Weights of a small spectrogram enhancement model: 2.46M parameters.
Rows from block 7, named by matrix and row number. Rows with one number belong to one channel. Each number is 128 + 24 x the weight over its row's rms, rounded and kept within 0 to 255. All counts start at 0. Numbers have three digits each.
# convs0: first 3x3 conv (model.mid.1.convs.0.weight, 144x144x3x3), inputs 84-87, a 3x3 kernel for each
# convs1: second 3x3 conv (model.mid.1.convs.1.weight, 144x144x3x3, transposed), outputs 84-87, a 3x3 kernel for each
convs0.82:067101114116124122167160146089089095118113123145129143155156168133143165123128139104109104126127125163157161
convs0.83:084116126103132144110137150118126111137145135137143130085109106084104093033045034064069054070076067080089086
convs0.84:215174148146120105129118109127126158119115136129127142124100107155112109212151126152140131143129134142134114
convs0.85:091112124126126114162146138100092092123122125142125136157165173128141157121122133105112104125121121154157169
convs0.86:114117111127120111128130123139144140143147139116134127106124125099116106045048039097101109087100102114124133
convs0.87:149156154096112135033058087152136125148136112148130102095109095118119104100116109128131146119130138087106097
convs0.88:202165134183148124211172139126097104137101099156130128149091045158115093178156156130103092131110091156124100
convs0.89:133136132118109108128116107090086072115114098129127111123117112134133130157152146134131127135129133170153148
convs0.90:108116125113101103157138120080077066104088084140124119119109105137130134176172177147152156135134136188167173
convs0.91:139157165130140144119124140146142142122123138144159183145155140118132113069092076123122120123124120126129133
convs0.92:101102097103105103055071086126121112158153143136142149154164152112120114075082080096095091105109107104116111
convs0.93:088100101118135128110135133121112111134126131152142145119141135102109109080089072115119106111113108117119116
convs0.94:084111119095124138097131142117127116135141138124134126085106098083104080031041015065071051068074066083094087
convs0.95:082113117090117122081112126143141134141138134136130123135149147116123124091097084088093090101113105101112116
convs0.96:116111096120114101100107100152146150156146146139129143141148147141140146152151148112111123106112116146144142
convs0.97:121139141128140143149157163111105109134129139133122131131125125143141146152145148153154146144139138135135140
convs0.98:112121119114120117137148151081084104104095124139127154136140148125138137150172168150139141145135133139139138
convs0.99:108118126134147152133139152104115109103115110088100097136144138147155148127125121136131127121117115122122118
convs0.100:141134129128116109134121112081077059105106095146135125118110105136124126161159152146140139148139139181164164
convs0.101:104116124134142145133146156109119108101115108106125117141148145152156155131134131141130127129123122122121115
convs0.102:105104102127120105163142120078073065104091086132114111127108113143136142178171169119125122128122124172165163
convs0.103:185149126147117116158134144128121127117117110136133126164122109168107079185102061143136127135118112142129113
convs0.104:097112102123117099121122119058065055098110107131123133154171175111122138085097094108107094145142134155153154
convs0.105:101105101109120113136145146131112100121101111152137138145140140152141140166158163143142143136133134123131133
convs0.106:100110107119129125125135138126116118132116126160149157141150148120129125118122105114120120125125123124124124
convs0.107:151150143131129119124123112079075067107103099130122120122122113138132131155156146149139141153142143172164159
convs0.108:088098096108121119085102103139131128149140146150140145134145147124128134121119116105107106111116117131135134
convs0.109:072076069092077089123115140167097103137110132157128156181147121143119094123084067116119126121123121146140140
convs0.110:173161146155132117176146128084077068101082091135119128115091090143119125183176178159159163146140147187175175
convs0.111:143144137119109111124114107096093075115118104130120106125120117138137134152144142141135135139130130165156151
convs0.112:090102115111112104152152126077075077112101105137116119120128142130134155148159166128129131119119121148136142
convs0.113:141126118142114107124107103174176174146140141135131125141138135145146148148146145102108116120120129144143151
convs0.114:099097101088096099063081086099115111118141138114147159161168158127136132117121112116113106125119117119118105
convs0.115:127125124131132136144146159106091087113103116138120129133125131143134138150146147152151152134136142137139144
convs1.82:144142135133134126103104098105104106145140141166162163204203198128135132085093090141133127123124122119126128
convs1.83:150149168133131149129128142084103099106122116104121117186166163150133135126112112146114079129106080133112083
convs1.84:114137162119130150109123144175126107168118099179126103066108121107143138114153146095143145094142146078136150
convs1.85:156150141144142132112111103089097104134137140152156162202194183133135132098101099157139124136130124141144138
convs1.86:159155168136131144122118127093112110108125120118133131156133125145130128129116113161130101151132111159140119
convs1.87:147133123137128123159146136104130139095125132078111122111098087117114113148139143127120131141133162164146170
convs1.88:104112122105115127088100114162143132169146132185158147088101106109120123107125135125133127112130135094121130
convs1.89:109111111112116118113117119164154149150140136151144141104115127106116125113123132135156177134155169138154164
convs1.90:122125111121126116114118109142133133143133133170162162095101111092107120086105121132136153121133154119131155
convs1.91:135136156111111133122122142116129122133146139109124119153137126140125115139123115149123090137113085111085061
convs1.92:142136148129124138126122136094114112121136131126140136167151134131120116110101108138115092144134122156150145
convs1.93:154152168140138152143142156089102096108118110100109103175160162155140143155140144116095078109095082103090076
convs1.94:151151173134134154126127143092107103112124117113124120177161157144131130125113112140112073127109076134117084
convs1.95:155149161144140152149148158086100097112126123106121118187175166150137132134119117176159124160144111155135103
convs1.96:167164162158151150143137137100107108113124124128138136115113104122117107124120118140131120148137125139129129
convs1.97:099102097106106099097098094141143152132138146123126134129126114144133113128119100138130118116098074112094065
convs1.98:101105089119121109134131124121121132127124127120114111135134115141138121140151142157146129137123113134124127
convs1.99:142145146133133133136134130115115120110112119104106116161154144156149141134129118146140126133126113104096080
convs1.100:116118117115119120114119121161151144145136133152146141096108124106118130113124135142160187139156173143156167
convs1.101:151155152140141138135136131107108115110112120106107116175168154159152141139136127135127110116107093087080065
convs1.102:109116103121126113111116106160140137162143140184164160105120130094113122075094102132139155125139160120138161
convs1.103:107127161115131162111130164164126105167127103177131104112138145121143141107139148120144116100134118071123128
convs1.104:136135124138139124136138127097097102131130134139140146201200197130141144091098100140138147123126135144151158
convs1.105:109111097132131117147147139126142156122138147117127132130116094134114095133124123165137095148116074157131098
convs1.106:152149162146142156155152163097113108114128121102117110158143141139124125138124127142121102136119105137118101
convs1.107:093098096117122121118122121173156150150135131149137134089106117102116125113125133119142169130151170143160171
convs1.108:161158167146142152146143153088099097112123121114126123166153150139127123125112111143129108144132111138124107
convs1.109:100117147109128156115135163135132117140137121135131118146135131137119114131120127156132082154137093145138108
convs1.110:111120115121128124113123123165142136155131124183157147068086101094112122092112125124136151113131149098118137
convs1.111:110113113113118120113117119164155148147138136148143142098108120104113120114120129142161180143160170147159165
convs1.112:146140119135130112121116099114116123133135140158163167131131132098113120084095101115118131099105127112116136
convs1.113:180177179147144146136133134099100100109112115113119123130127120140135126145139126150139129142131118140126113
convs1.114:125126142114117133114118132125116110141127119149135127148145127123122108100103100113107093120127120138159163
convs1.115:108110102109108101127124120148156165124135140115122124105095080111093074132122116141123096133106075155133108